Rows from block 3, named by matrix and row number. Rows with one number belong to one channel. Each number is 128 + 24 x the weight over its row's rms, rounded and kept within 0 to 255. All counts start at 0. After the name is the row's rms in percent of the matrix's.
# convs0: first width-5 conv (model.blocks.3.convs.0.weight, 144x144x5), inputs 0-28, a 5 kernel for each
# convs1: second width-5 conv (model.blocks.3.convs.1.weight, 144x144x5, transposed), outputs 0-28, a 5 kernel for each
convs0.113 099 [126 135 124 151 125 102  99 112 100 113 132 115  85  92 141 135  97 131 161 155 172 129  94 118 100 168 111  66  90 133  99 106 125 136  84 142 135  97 104 112 133 180 103 120 110 119 148 111 127 127 113 150 121 103 152 105 139 123 126 141 142 131 111 109  99 211 107  93  88  70 122 121  99 104 161 105 110 136 107 156 125 105 117 146 126 115 150 110 115  92  94 129 141 167 156 114 129 122 176 105 144 121  87 116 123 127 134 130 113 129 110 128 144 101  87 138 141 113 154 112 154 159 140 122  76 129 127 135 135 116 131 154 116 153 118 134 151 120  90 127 160 113 125 101 156]
convs1.113 107 [ 80 106 124 147 146 140 136 119 147 158 128 164 178 131 123 142 137 140 131 125 124 137 122  57 147 137 134 189 154 139 112 129 155 141 149 118 135 131 136 108 166 142 144 122  78 108 162 138 142 127  66  64 114 144 151 157 104 154 125 157 115 122 126 138 117 189 178 143 133  72 148 123 131 130 101  76 116 130 139 152 130 126 121 133 133 153 101 141 116 138 115  90 109  85  73 136  89 148 112 151 126 130 141 115 124 105 154 148 113 117 148 149 111 105 179 134 132 146 122 114 120 112 112 114 138  93 153 125  91 117 112 153 123 103 137 128 148 103 109 144  93  70 110 128 119]
convs0.114 101 [138 139 132 146 129 167  92 109 128  93 160 155  90 159 142  73 142 137 128 115 113 106 131 132 102 135  97 112 136 127  87 120  92 125 149 102 113 113 110 124 140 104 145 106 148  93 145 138 113 132  97 108 119 129 146  53 131 135 137 153 185 134 161 132  81 106 164 121  94 161 128 148 108  94 173 110 133  98 133 158 113 162 148 133 172 132 132 172 104 100  82 115 148 152 171 150 126  70 128 107 121 168 169 120 143 159 108 141 108 109  58 177 171 104 131  89 138 115 110 161 132 145 103  95 155 123 107 164 114 103 146 130 133 105  99 145 132 119 104  94 189  92 143 149 110]
convs1.114 095 [ 91 136 159  82 153 135 112 134 169 109 129 104 196  91 103 145 166 117 148 142 154 117 111 152 124  89 131  97 140  84 154 125 123 127 133 116 143 124 161 152 104 164 122 128 145 133 131 130 124 125 142 186 167 128 152  79  93 114 129 175 151 133 121 132  81  73 121 147 139 132 115 126 131 108 112 112 142 124  92 150 152 107  88 109 147 136 149  68 145 138 154 123 154 136 187 160 132 157 122  60 136 127 144 126 164 123 119 124 142 129  93 140  87 108 162 104 142 141 121 165 108 165 124 112 165 131 171 124 117 131 129  86 115 131 109 161 147 145 130 139 151  92 127 130 165]
convs0.115 096 [111  90 153 160 159 128 146 105 149 139 165 134 143 107 113 135  81 152 106 100 125 102 124 104 181 118 140 107  79 146 129 154 113  82 107 111  90 148 135 111  98  96 119 150 127 137 178 155  93 158  79 136 114 133 102 156 145 121 118 159 122  96  92 127 141 113  80 110 119 149 194 124 134 105 133 111 132 146 154 133 155 137 152 110 133 118 186 102 159 102 110 172  99 100 136 142 156 129 109  81 138 120 155 138 161 121 124 110 115 113 237 148 142  90  75 132  96 141 140 137 133 137  91 116  94 107 126 131 141  75 168 104 109 166 145 106 127 149 131 190 137 143  95 111 134]
convs1.115 094 [110 124 132 135 155 104 102 150 115 137 147 159 128 133 126 161 139 126 192  96 113 116  84  96 177  99 129 154 149 199 158 134 155  88 129  96 103 121 155 139  75 128 146 131 154 144 156 102 108 156 142 148  79 101 121 121 122 137 116 115 130 101 116 102 120  95 151 117 127 130 175 124  67  83 187  79 120 132 126 173 126 124 133 120 103 177 122 152 122 100 103 100 111 146 156 159 126 134 115 107 126 117 150 130 179 151 136 166 123 107 188 160 159 126 124  78 158 137 143 101 138 100 119 129  94 126 119 110 116 150 147 138 111 137 150 103 116 135 169 109 132 147 145 107 132]
convs0.116 098 [157 147 154 101 119  82 183  93 125 133 143 156 130 126  77 154 120 100 144 128 113 125 140 111 129 134 146 124 122 110 170 142 128 102 115 116 115 132 151  79  85 105 118 139 115 106 125 135 107  80 144 112 127 127 108 136 163 136  97  76 119 120 136 106 164 168 113 177 141  76 171 114  86 125 132 146 111 109 112 142 131 178 100 161 122 154 125 144 153 171 172 160 194 106 124 171 133 124 171  88 128 127 108 126 137  90 128 136 142 133 133 137 112 137 121 135 125 118 126 136 107 101 136 159 150 129 128 134 153  97 128 159  88 113 127 129 164 124 102 116 139 137 111 105 121]
convs1.116 092 [147 169 113  77  60 113 136 151  81 145 118 148 153 134 114 166 112 185 131 147 124 137 115 143 130 121 109 159 140 139 141 139 134 140 116 102 148 150 104  91  93 149 120 134 121 173 143 114 112 137 123  94 113 140 123 211 136 119  57  95 121 158 137 133 143 152 152 145 104  96 175 155 163 100  91 121  79 109 194 119 114 108 122  78 136 134  88 144 148 109 132 151  92 114 143 118  86 113  79 115 130 113 124 107 162 117 119 110 119 179 138 151 134 131  71 137 117 140  97 119  93 117 137 188 164 166 107 135 136 106 118 118 134 110 124 112 120 135 126  95 137 127 130 114 146]
convs0.117 106 [134 160  92 146 154 167 135 160  86 120 114 150 108 124 159 147  94 130 138 139 119 111  97 139  87  90 141 136 132 137 140 146 138 108 133 165 152 100  98 100 126 156 103 144 113 110 122  90 159 169  87 130 122 108 156 136 126 136 142 146 100 132 116 178 133  84 165 128 161 125 102 141 131 166 116 132 110 128 123 150 143 148  97 103 134 174 106 128 125 118 148 172  83 136 151 143 119 131 127  73 102 161 106 123 145 134 102 159 136 110  25  89 107 144 195 153 164 131 119  91  90  93 169 126 128 119 114 156 130 104 136 135 127 107  90 118 136 130 137 214 129 138 109 138 151]
convs1.117 099 [ 93  91 100 115 135 154 179 120 105 109 100 194 160 106 125 159 126 122 165 162 121 119 123 115 133 108 108 117 137 158 114 149 118 118 154 165 139 147 115 105 138 154 130 134 114 145 117 153 138 162  73 136 129 136 162  91  98 131 158 109 116 108 107 131 180 105 108 143 107 179  93 121 127 133 139 129  83 157 128 116 118 103 167 109 131 139 121 135 161 122 155 115 129 124 149 179 134 126 118 144 110 123  91 110 113 143 119  96 157 130  84 117 125 148 202 182 152 120  80 129 130 133 133 135 156 106 144 123 128 123 186 160 107 138 156  91 111 156 115 139 120 128 106 110 128]
convs0.118 092 [122 110 129 129 134  68  93 165 102 173 150 100 134 134 126 153  95 166 162 125 173 142 102 112 123 102 133 146 145 125  98 143 148 126 137 129  93 136 165 133 113 108 146 151 146  94  91 109 164 150 147 160 150 106 127 132 139 151 151 137 133 164 127 124  96 156 146 137 111 145 170 145 167  79 204 162 122 114 125 116 125 154 145 111 103 147  99 101 109 176 136 123 110 106 132 143 140  73 113 123 166 149 107 169 137 127 122 107 108 128 156 135 105 150 151 125 142 158 131 143 118  72 170 129 188 127 154 104 118 118 105 103 132 137 131 102 126 162  96 139 132 117 157 130 139]
convs1.118 093 [141 136 129 135 101  70 171 115 141 148 122 142 162 127 104 164 123  89 133 100 186 159 150 127 107  78 128  89 147 143 116 164 124  93 142  93 101 112 156 106 137 140 129 151  89 111 119  97 135 152 157 123 120 126 146 142  68  83 129 169 137 141 137  88 126 144 154  96  89 114 172 127 101  85 123 109 116 131 110 175 155 117  98 144 125  89 150 155 135 115 131 173 121 119 160 135 123 137 142 148 127 136 123 105  93 119 164 128 156 120 150 137 146 149 132 154 120 101  92 143 131  98 111 131 174 186 129 124 156 122 170  58 149 131 165 113 153  66 177 103 149 127 121 121  97]
convs0.119 097 [106 132 152 108 143 120 118 131 128 142 148 163 122 139 176  64 144 150 127 119 109 160  92 197 154 139 149 140 107 121 128 134 119 128 127 161 108 110 157 160 114  75 119 125 151 138 124  92 114  93 140 102  67 101 147 116  82 140 188 185 159 130  97  91 130 138 142 116 144 182 152 151  97 155 123 125 153 125 131 140 106 119 131 153 136 144 143 111 161 113 166  73 127 128 125 124  91  96  93 133 153 152 146 159 175 158 138 135 109 140 115 112 151 139 134  89 113 121 112 134 100 178 119 138 104 162 142 129 107 138 158 103 151 142  89 125 158 143 122 138 157 120 108 134 149]
convs1.119 093 [119 102 154 143 165 161 150 143  99 120  88 166 146 118 160 141 131 121 181 114 114  79  98 119  89 147  97 112 159 102 117 158 112 112 135 111 106  94 142 120 121 145 105 119 103  71  89 132 140  83 153  75 127 135  76 106 129 129 145 108 156  91 124 123 141 145  96 117 129 172 157  98 122 144 129 107  84  83 133 115 130 127 119 148 130 118 114 196 130 150 155 143  88 155 105  88 135  99 122 117 116  87 105 107 109 140 104 104 169 102 126 129 168 140 152 109 166 153 114 156 109 114  97 157 183  93 111 141 104 103 100 143 114 177 111 151 103 116  96 136 158 143 169 139 144]
convs0.120 098 [124 160 134 124 102 128 159 135 102 130 146 146 128 143  79 163 123 117 108 139 114 119 127 126  94 116 126 143 136  89 126 121 141 132 108 100  71 108 149  77 160 164 127 102 138 164  89 181 139 108 115 147  79 125 180 135  99  97 132 125 125 153  86 119 124 111 123 156 112 124 105  98 120 178  98  91 164 152 111 126 154 127  84 153 120 130 130 136 131  83 147 123 108 136 126 110 108 130 148 103 137 113 149  79 162  94 122 119 119 149 126 150 100 122 133 128 128 148 150 110 152 139 130 134 135 116 110  99 159 163 183 133 162 103 117 122 123  97 158 111 109 126  95 146 157]
convs1.120 102 [116 145  96 128 114 149 124 126 108 130 129 120 115 110 134 117 166 122  87 143 112 113 125 186 146 177 143  67 111 126 112 126 153 158 146 151 110 118  95 117 129  97 127 140 124 167  84  85 177  92 100 139 153 169 136 129 153 136 142 102 141 124 111 113 128 119 128 137  94 128 129 111 115 110 115 137 166  96 119 160 113  98  91 122  89 124 150 120 135 129 137 124 157 117 146 121  84 124 151 151 128 143 107 118 135 138 133 140 159 104 144 148 176 132 117 143 132 115 111  98 102 118 137 123 110 111 146 147 100 108 152 150 130 120  64 114 105 150 148 157 135 126 184 137 123]
convs0.121 106 [132  98 145 124 133 156 113 121 100 136 124 144 116 129 103 134 126 136 156 123 156 118 114 118 105 149 164 131  93 150 129 117 116 116 121 116 130 125 138 117 118 117 135 169 112 103 158 103 127 133 120  95 154 117 139  95 157 129 146  99 166 115  89 140 152 128 119 118 141 103 148 129 109 133 104 116 157 117 120 115 123 146 135 132 154 105 105 115 119 201  79 117 116 127 164 134 157 111 105 136 142 145 138 126 100  94 114 172 139 168  78 103 133 113 121 155 162 130 128 105 150 154 142  96  85  93 120 114 153 159 154 153 181 101  98 100 164 118 144 104 132  91 152 138 125]
convs1.121 104 [135 126  82 161 112  99 135 121 160 180 101 130  95  51 134 116 111 102 115 122 154 135 142 166 164 116 151 127  96 132 135 150 155  79 128 132 142 144 117 145 123 116 110 131 129 172 161 149  95 118 123 113 162 145 156 157 140 153 151 123 153 143 146 143  85 144 132  99 114 126 131 115 113 127 104 165 146 143 132 171 132 110 110 125 133 107 107 150 140 164 128 167 138 120 130 108 145 137 124 129 187 180 130 125 133 113 111  76 118 162 115 152 122 133 121 134 106 126 101  54 149 142 139  86 147  81 117 160 112 163 101 172 115  68 112 144  90 107 144 145  97 130 171 120 132]
convs0.122 100 [114 149 186  81 117 103 134 129 121 107  89 172 135 135 141 101 144 148 135 182 115  60 146 123 116 102 133 113 136 162 153 141  96 127 118 105  92  97 143 122 111 163 130  75 118 138 120 114 122 121 134 138  90 130 111 141 139 131 100 148 140 111 169 149 116 103 134  92 139 117 114 145 173 131 137 116 116  79 178 136 171 122 112 138 102  92 113 117 124 149 114 191 129 118 113 105 117 121 131 120 107 137 125 125 113 127 139  86 164  79  73 132 124 110  97  98 126 123 115 139  59 142  93 163 109  96 163 144 100 115 155 137 156 122 166 204 117 139 104  83 129 167 114 148 136]
convs1.122 096 [141 105 184 162 115 110 134 114 126 174 110 139 125 119 128 111  96 106 145 131 127 106 139 118 140  96 119 145 115 153 117 117 131 137 136 150 116 124 132 143 136 127 130 148 127 110 137 147 119 100  98 107 117  97  96 148 126 128  91 103 132  88 126 117  96 117 112 156  86 149 115 136 114 137 130  96 130 127 157 150 112 119 141 114  90 126 100 144 134 136  57 135  96 162 199 157 152 114  89  92 154 131 134 111 131 131 103 155 113 146 137 128 119 122 165 158  78 132  84 145 133 106 133 162 140 108 118 111 150 126 148 165 129 127 143 174 182 145 111  34 134 166 141 107 120]
convs0.123 101 [121 191 150 125 101 144 177 136  96 131 131 170 202 117  88 146 138 133  98 100 158  93  96 121 122 144 135  88 135 126 109  98 123 140 165 108 103 151 163 169 120 108 128 138 158 131 136 122 109  99 157 159 127 137  90 147 102 128 116 107  87 129 164  95 147 162 141 142 123 111 151 131 131 148  80 109 181 132 128 166 130 135 151 170 156 161 110  82 138 127  91 115 131 122 141 108 180 130  98 144 131 126 148 133 140 140  86 123 120 137 163  98 150 111  84 159 161 168  93 117 133 137  95 131 129 120 151 160 136 126 162 119 135 110 156 156 142 194 110 148 194 148 135 123 101]
convs1.123 097 [139 143 123 118 106 122 161 134 120 128 168 134  92 111 128 164 129 135 124  80 116  98 151  96 136 124 127 163 121 132 102 108 140 155 154 116 136 107 102 161  90  99 137 163 220 111 118 155 127 126 140 134 139 109 141 165 132 129 169 120 109 131 132 108 126 132 149 101 119 118 136 141 132 103 114  56 135 102 114  91  85 133 115 143 140  95 114 169 110  79  96 117 112 131 112  93 140 118 127 152 125 120 102 145 151 127 164 130 115 125 173 151 137 112  78 135 155 118  79 104 126 107 133 131 148 131 148 158 115 102 159 116 135  94 160 131 149 106 108  85 144 105 107 199  97]
convs0.124 101 [144 183 116 159 136 123 150 133 134 100 128  98  97 139 160 125 134 121 157 102 117 111 173 120 120 131  86 133 118 171 124  99 167 152 115 153 149 102 139 111 112 121 142  84 166 152 119 104 134 130 100 124 112 172 110 113 132 117 127 141 142 122 130 104 114 117 128  98 132 108 118 105 128 165 101 144 152 140  78 144 135  86 113 160 119 112 135 101 151 147 122 109 193 128 116 119 130  78 143 138 134 177 170 148 154 150 142  88 105 117 117 136 123 118 105 150 144 171 150 106  82 140 134 183 117 128 128 105 107 148 133 143 135 107 112 143 145 145 100 112 142 116 136 118 119]
convs1.124 101 [142  99  70 123 120 169 158 170  95 158 121 148 166 113  93 165 148 144 117 132 104 168  90 124 126  96 139 110 132 116  92 171 117 126 145 121 170  84 132 126  95 156 113 122  84 168 128 171 139 145 103 100 116 167 184 118 117 131 133 121 101 149 130 145 127  80 111 120 105 104 123 116 100 123 129 114 114 152 136 125 148 133 118 149 106 111 136 159 139 123 144 100 147 110 145 149 140 101 148 107  83 121 115 140 125 141 155 159 139  82 139  78 165 146 175 121 127 122 114 148 128 153 132 133 157  89 175 151 131 130 124 160 110 108 106 134 165  97 137 134 133 165 109 125 131]
convs0.125 104 [133 102 130 139 128 141 137 123 138 125  94 115  81 170 125  75  98 133 145 144 105  59 128 104 145 186 112 123 120 132 156 128 150 155  85 126 123  98 121 124 129 109  69 132 150 164 152 130 122 133 153 173  91 145 136 122 112 169  81 136 111 145 136 117 126 126 138 152  99 128 125 104  73 135  86 156 122 125 149 128 113 164 176 115  85 155 129 152 127 146 145 134 170  97 115 151  79 129 151 108 109 121 156 122 142 130 156 118  79 111 128  89 124 121 140 139 145 132 153 115  92 110 113 133 125 116 122 111 144 139 172 104 137  99 110 116 164  91 134 126 159 118 132 155 119]
convs1.125 103 [ 99 124 120 126 132 167 103 149 134 101 149 155 148 129 138 118 110 134 122 128 102 146 103 194 120 166 136 165 127  99 111 101 143 130 107 144 108 165 170 138 127 129 159 111 108 132 151  84 109 155 129  98 124 124 151 138 128  99 100 126 130 120 125 126 146 160 104 125 142 138 132 138 124 138 130 124 135 178 151 107 178 132 128 117 165  78 149 129 127 162 117 124 142 107  97 131 137 120 135 108 101 116 154 117 196  86 132 145 137 118  93 113 146 125 155 131 138  92 117 142  98 171 143 104 131 129 115 124 129 128 121 163 167 130 118 141 118 152  84 115 166 101 105 139 140]
convs0.126 100 [144 132 134 132 114 122 158 159 134 111 149 147 110 156 108 160 140 133  86 119 104 126 127 138 170 124 121 116 101 108 134 124 124 106 115 120 149 108 155  98 166 133 154 120 109 137 138 126 116 107 138 126 129 132 131 115 123 112 122 165 120 116  92 128 117 136 108 151  97 110 110 116 111 114 146 142  99 150 102 144 102 133 159  95 164 182 117 111  95 121 142 155  57 100  83  85 154 133 153 136  92 145  98 129 165 137 129 129 134 136 152 124 145 136  92 166 104 116 108 108 124  92 161 127 137 117 149 106  93 146 134 120 125 122 114 108 153 112 143 113 162 185 125 156 131]
convs1.126 101 [119 146 138  87 126 127 144 127 128 159 143 121 139 127 130 120 117 103 106 147 109 136 169 114 133 106 129 116 114 145 143 130 156 147 132 143 134 119 141 140 152 142 151 161 155 115 121 158  91  91 126  96 172 109 129 114 111 116 131 113 134 140 109 122 129 120 131 125 131  94 104 163  74 101 168 118 192 116  95 147  96 117 109 119 156 128 130 133 107 125 188 150 155 106 128 120 128 134  85 155 138 101 130 120  95 161 120  69  91 141 118 112 141 122 132 132 103  80 104 124 184 154 120 162 167 126 120 163 122 132 116  61 167 137 146 141 147 150 120  83 126 138 109 142 148]
convs0.127 104 [132 113 106 151  85 150 149  89  97  99 178 166  91 152  83 150 142 133 147  82 132 139 115 129 148  94 156 156 129 120 121 125 136 128 104 113 155 153 119 122 146 147 139 111 150 139 121  69 172 147  84 114 135 130 102 127 120 149  84 119 111 162 135  99 142  90 133 133 130 193  95 182 146 142 124 129 112 158 117 102 163 147 130  83 110 131 111 134 148 139  99 114 153  91 148 113 144 101 127 137 123 141 140 135 143 132  97 121 136 105  58 139 158  95 139 139 181 123 145 119  83 120 111 115 114 126  99 135 123 170 153 101 177 129 137  92 149 101 146 178 117 136 115 119 117]
convs1.127 100 [106 136 152 136  77 153 129 119 110 125 129 110 157 100 118 182 143 152 130  67  93  94 138 131  99 140 114  96 102 120 133 118 117  97 105 128 135 135 135 133 121 138 107  79 122 108 110 189 131 163 109 146 145 121 102 178 131 148 134 114  68 128 116 150 101  98 128 128 106 174  98 122 122 109 161 147 141 106 133 115 151 156 143 146  80 122 109 124 142 144 129 129 106 117 137  94 117 143 103 148 129  93 117 122 159 128 133 140 124 189 111 113 138 127 148 137 119 147 127 103  98 114 110 136 125  97 113 101 124 187 117 178 110 162 115  96 101 150  96 114 144 131 108 105 146]
convs0.128 094 [116  80 193 150 130  96 152 113 151 131 118 112 151 153 171 108 140 173 114 141 111  82 148 106 111 185 148 122 109  61 136  88 139 128 127 156 140 145 119 150 105 142 135 131 146 133 107 149 127  97 124 149  99 156 109 104 140  87 152 152 119  86 125 155 110 139 104 127  93  94 138 171 139 120 172 167 119  97 106 138 121 113 179 128 168  95 156 147 110 120 138 164 109 131 145 108 149 104 140 131 107 110  75 164 189 152 144 140 119 110 161 159 100 134 140 117 123 113 160 116 136 127 108 107 126 173 125 143 139 156 134 121 116 107 122 145  90 125 122 154 153 129  89 156 149]
convs1.128 094 [121 141 115 120 196 139 122  96 134 158  72  86 122 122 155 109 152  66 147 171 139 131 137 116 140 150 113 134 154 125 128 116  91 125 141 117 169 144 147 130 123 101 130  83 170  87 128 100 117 104 117 137 149  90 110 109  81 137 139 140 198 136 130 158 130 182 148 139 120 132 118 130  99  85 124 164 137 122 144 126 140 109  91 131 177 158 110  84  55 153 167 121 138 101 110 127 146 151 142 154  80 106 147 147 161 134 118 149 145 120 139 127 138 152 106 133 114 128 103 164  86  96 147 156 124 120 114 134 190  94 150 142 127 126 138 105 150 111 133 149  98 135 119 129 114]
convs0.129 105 [143 131 116 139 140 128 166 133 105 139 115 145 139 139  77 111 143 121 135 182 154 128  98 147 143 133 144 125 132 151 135 141 153 118 113  51 133 119 132 158  96 123 114 179 154 134 123 109 102 140 130 122 135 138  86 149 132 117 141 108 107 124 163 133 149 120 122 137  73 162 142 150 111 120  92 128 147 144 109 143 112 150 126 137 157 130  97 117 128 146 146 118  97 100 110 151 147 104 111  80 116 127 160 100 155  98 105  92 128 143 160 131 132 129  70 155 151 126 122 113  78 115  99 115 140 142 165  86 116  94  94 142 130 162 162 139  98 165 130 127 126 129  95 113  91]
convs1.129 110 [120 109  97 122 141 143 148 121 129 122 143 160 141 128 133 101 147 161 105 104 106 139 120 136 135  99 130 112 110  93 134 133 145 147  96 131 148 147 115 185 119 116 106  97 243 166 145 132 114 129  99 126 134  94 124 136 119 123 160 118 122 130 107 118 160  71 126 131 149 196 119 154 121  95  81 177 109 130  91 107 139 169 129 134  83 119 141 107 143 144 151 115 127 113 107 167 136 111 121  91 144 117 108 118 145  93 143 120 143 159 136 126 152 117  90 131 147 131 144 107 108 138 136 169 145 115 147 155 150 172  92 127 106 108 174  90 151  95 114  94 120 110 109 115 197]
convs0.130 097 [109 109 137 111 117 123 136 145 127 152 154 110 187 145 114 110 116 129 123 122 101 125 126 117 101 101 140 148 149 142 103 134 147 121 155 141 127 134 127  57 148  87 134 117 122 190 135 107 113  96 100 132 191 110  90 128 129 121 115 142 160 109 135 103 115  93 126 160 143 106 123 124 113 103 116 168 143 133  83 119 136  88 112 118 133 119 152 117  86 154  96 122 160  89  96  68 125 173 142 131 136 145 136 132  73 149 144 152 126 141 125 106 144 172 131 151 165 135 115  96 134 122  57 146 110 129 115 122 130 127 140 135 108 112  96 142 147  99  92  79 110 176 137 115 129]
convs1.130 108 [145  84 150 134 112 125 116 109  83 107 124 154  82 111 139  89 116 126 138 137 129 122 120 154 173 111 148 117 165 167 124 105 146 130 176 141 120 120  97 104 160 158 184 154  64 138 122 139 159 112 165 151  92 109 106 131 134 109 141 162 124 126 171 139 123 108 136 115 128 130 140 152 143  99 126 165 141 159 129 112 152 142 134 133 156 139 119 103 147 126 160 131 129 162 119  92  96 108 139 115 179 124 133 126  69 126 141 109 123 104 164 126  98 148 104 175 146 147 111  99 121 137 125 113 111 144 140 122 105 135 133 136 134 143  92 166 117 150 136 120 127 174 159  88 166]
convs0.131 097 [115 104 110 128 115 118  86 137 143 119 138 106 139 127 116 108 100 159 127 147  91 106 129 150 172 141 137 133 101 123 101 128 149 112 125 137 135  98 139 143 132 177 117 130 141  92  66 144 129 139 126 123 131 128 177 132 133 138 131 110 120 137 132 110 164 123 119 122 136 144 198 106 132  65 155 138 131 152 133 123 121 147 134 148 163 131 105 136 117 148 126 123  94 133 104 176 140 112 109 120 104 145 170 127 143  95 120 128 108 148 120 115 131 145 120 159 150 153  97 108 177 137 136 143  74 156 122 125 150 123 108 147 150 122 112 110 135  98  97 160 163 121 136 160 133]
convs1.131 095 [150  79  99 105 170 131 118  84 160 114 108 106 128 177 106 111 142 115 116 174 121 109 175  98 113 164 115 146 155 125 103 128 107 139 111  78 116 160 115 113 136 161 126  99  99 155  82 120 119 124 143 146 109 129 143 102 114 148 125  87 144 143 192 128 156 112 117 101 150 163  92 167 114 107 107 125 151 138 147 101 110  84 120 158 141 131 143 122  97 135 158 139 157 121  93 194 135 121 159 139 133 145 106  95 105 116 170  93  87 103 163 106 103 129 129 159 190 103 130 146 158 120 132 150 102 143 102 112 114 123  93 135 114 119 133 146 116 116 112 134 169 124 125 124 118]
convs0.132 098 [157 144 112 126 120 166 100  91 133 167 101 123 100 125  76 115 119 127 135 117 116 141 141  87 102 170 172 149 101  82 114 137 145  94 126 107 126 162 138 118 112 124 130 135 117 179 119 134 101  94 100 121 108 113 107 109 122 128 107  94 106 108 119 131 173 119 106 148 123 103 114 137  89 147  82 140 112 141 154 117 102 115 139 116 109 155 164 141 102  97 107 120 138 134 110 124  82 118 139 164  98 135  84 183 130 195 116  96 115 129 111 148 157  97 112 159 106 112 178  97 138 138 113 122 137 102 111 130 126 156 144 120 110 140 126 129 115 109 103 140 156 118  93 160 101]
convs1.132 095 [137 149 129 130 123 117 124 160 163 125 131 104 108  98 121 155  99 128 118 153 112 122 171 150 166 154 159  99 143 157 131 165 141 130 141 121  90  96  91 158 130 129 144 175 145 172 149 116 150  74 132 127 123 123 136 114 102 137 126 117  69 149 163 131 162 143 127 116 116 116 120 113 162 172 130 122 127 120 120  88  91 134 112 121 122 154 142 109 123  92 148 166 103 143  96 119 102 147 140 157  94 118 105 141 128 137 154 183 150  81 176 136 126 122 124 127 116 151 131  73 150 136 146 106 122 105 129 110 129 134 130 126 150 150 176 128 115 115 138 115 140 145  92  70 143]
convs0.133 105 [107  97 123 140 115 125 149 116 105 107  94 142 138 128 104 108 135 158 130 173 113  70  88 113 148 165 177 104 114 104 143 135 110  78  55 129 100 148 148 125 106 119 156 114 115 114 134 158 138 134 101 122 115 120 115 127 145 143 108  90 105 112 108 108 128 100 153  94 135 155 117 130 188 125 135 158  85 129 128 117 132 162 143 113 157 153 138 157 113 132 120 170 111 104 104 131 146 116 131 140 121 145 110 138 119 116 115 106 127  96 131 156 144 119 136 124 117 133 131 146 110 104  81 189 194  83 112 130 143 131 117 147 177 163 106 119 120 159 110 120 132 144  97  92 171]
convs1.133 099 [158  93 146 109 132 163 119 121 127 110 107 133 102 122 132 102 143 129 127 118 123  79 135 132 158 128 127 139 116  92 141 143 169 153 118 152 136 121 129 100 113 173 150 113 133 109 104 119 142 138 137 153 160 108  83 102  87 130  97 131 127 155 130 123 117 147 124 167 160 145 117 124 106  98 140 130 140  97 127 101 111 119 128 131  93 131 183 126 141 125 114 127 166 110 138 117  99 122 141 113 131  96 154 136  98 126 132 110 144 145 159 121 112 109 171 111  95 140  98 144  89 107 142 116  97 144 124 130 161  92 108 111 109 123 179 120 174 109 139 131 117 147  96  83 174]
convs0.134 105 [119 171 138  62 138 107 121 111 157 114 109 122 151 109 109 108 130 131 145 172 102 153 116 131 146 155 125 134 102 145 133 141 137 145 135 128 114 128  78 128 123 139 154  94 181 114  88  98 109 140 156 125 130 107 115 131 118 149  89 108 107 107 106 157 155 134 153 157 156 130 132 104 110 112 134 145 154 137  99 108  98 170 168 131 153 144  93 117 106 194 111 135 134 107 143 115 137 143 169  74  70 101 124 131 100  95 133 112  97 169 127 123 115  62 141 138 132 152 101 118 123  95 119 102 119 114 102 153 127 138 144 141 145 130 119 121 121 143 145 168 109 101 120 151 143]
convs1.134 098 [125 126 134 123 128 158 125 139 142 137 131 171 122  90 107 115 101 108 164 145 123 165 109 113 133 152 150 139 115 128 110 139 128 116 124 131 129 104 145 180  93 139 106 108 135 133 163 140 117 120 120  99 124 123 124 115  98 108 138 136 131 111  99 166  92 150 107 117 151 121 148 140 146  94 126 105 134 113 146 114 121  84 128 140 116 115 134 134 143  93 151 108 127 134 143 125  93 123 117 115 106 113 109 166 142 117 133 149 105 187 105 138 134 153 133 127 110 116 142 135 124 122  99 148 147 170 131  91 150 114 157 114 112 101  92 109 120  99 142 149 117 103 102 134 134]
convs0.135 100 [119 105 118 125 109 123 108 141  98 164 113 149 170 165 119  85 103 132 171 180 122 131 115 107 103 111 129 121  91 143 171 121 130 131  86 146 135 111 113 148 158 135 137 164 134 129 154 112 125 132 129 158  97 132 111 118 153  89 113 137  87  96 109 116 139 135 131 114 149 119 128 119 131  94 132 144 171 114 113 129 150  91 126 130 128  73 132 100 159 133 106 129 126  98 190 156 130 106 107 126 123 131 134 141 146 129 139  93 124 144 137 138 112 155  91 126 107  78 128 155 149 132 114 160  70 150 115 135  88 150  94 132 100 160 126 137 104 150 128 110 153 132 129 122 120]
convs1.135 100 [121 111 115 132 153  88 143 101 119 135 122 101 139 129 137 102 121 118 133 153 142 131 160 144  60 139 147 118 128 105  86 121 143 127 153  63 139 156 137 146 107  80 100 166 148  69 141 138 130 172 128 119 143 113 126 153 150 140 123 128 132 135 125  97 146 117 161 108  93 142 101 116 137 110 160 143 148 153  99 114 125 119 132 110 128 139 140 202 188 141 124 120 158 141  55 165 151 154 142 131 135 130 125 112  87 126 171 145 130  89 140 123 130 194 124 123 159 162 130 123 118 134 176 100 130 109  99 102 127 102 163 103 147 110  75 136 148 107 143  98  92 127 111 171 145]
convs0.136 100 [120 122 109 160 118 124 128  98 109 129 129 110 128 120 157 128 122 132 146 102 148 137 147 151 105 148 134 129 143 110 112 118 131 132 122 155 147  67  96 127 123 169 113 131 139 137 146 121 117 149  92 159  84 134 188 114 144 110 109 164 108 138 154 145 147 121  96 102 140 176 155 123 125 100 153 179 141  63 141 123  99 132 144 138 174 150 143 109 125 120 120 144 109 159 159 181 115 116 116 117 123 122 103  96  80 115 115 115 137 157 141 102  91 104 116 133 139 130  80 102 129 105  87 145 145 103 135 143 142 157 169 147 133 134 115 134 140 115  89 134 131 109 172 137 116]
convs1.136 101 [143 105  87 137 149 135 123 109 113 133 134 145 143 139 146 136 109 178 152 135 179 148 106  92 109 105 129 125  75 117 156 137 138 124 166 107 107 174 105 111 137 110 121 121 142 115 136 110 102 146  88 126 111 133 143 123  98 111 111 123 134 143 136 150 142 107 138 128 134 192 115 128 104 136  97 124 112 171 144 119 119 155 152 139 141 160  93 151 151 142 141 109 114 130 152 114  83 109 110  91 176 133 143 144  79 115 153 146  98 129 151 166 146 108  98 108 105 136 108  98 110 136 115 118 155 119  88 123 130 131 172 143 102 152  84 106 119 172 100 109 160 108  77 161 160]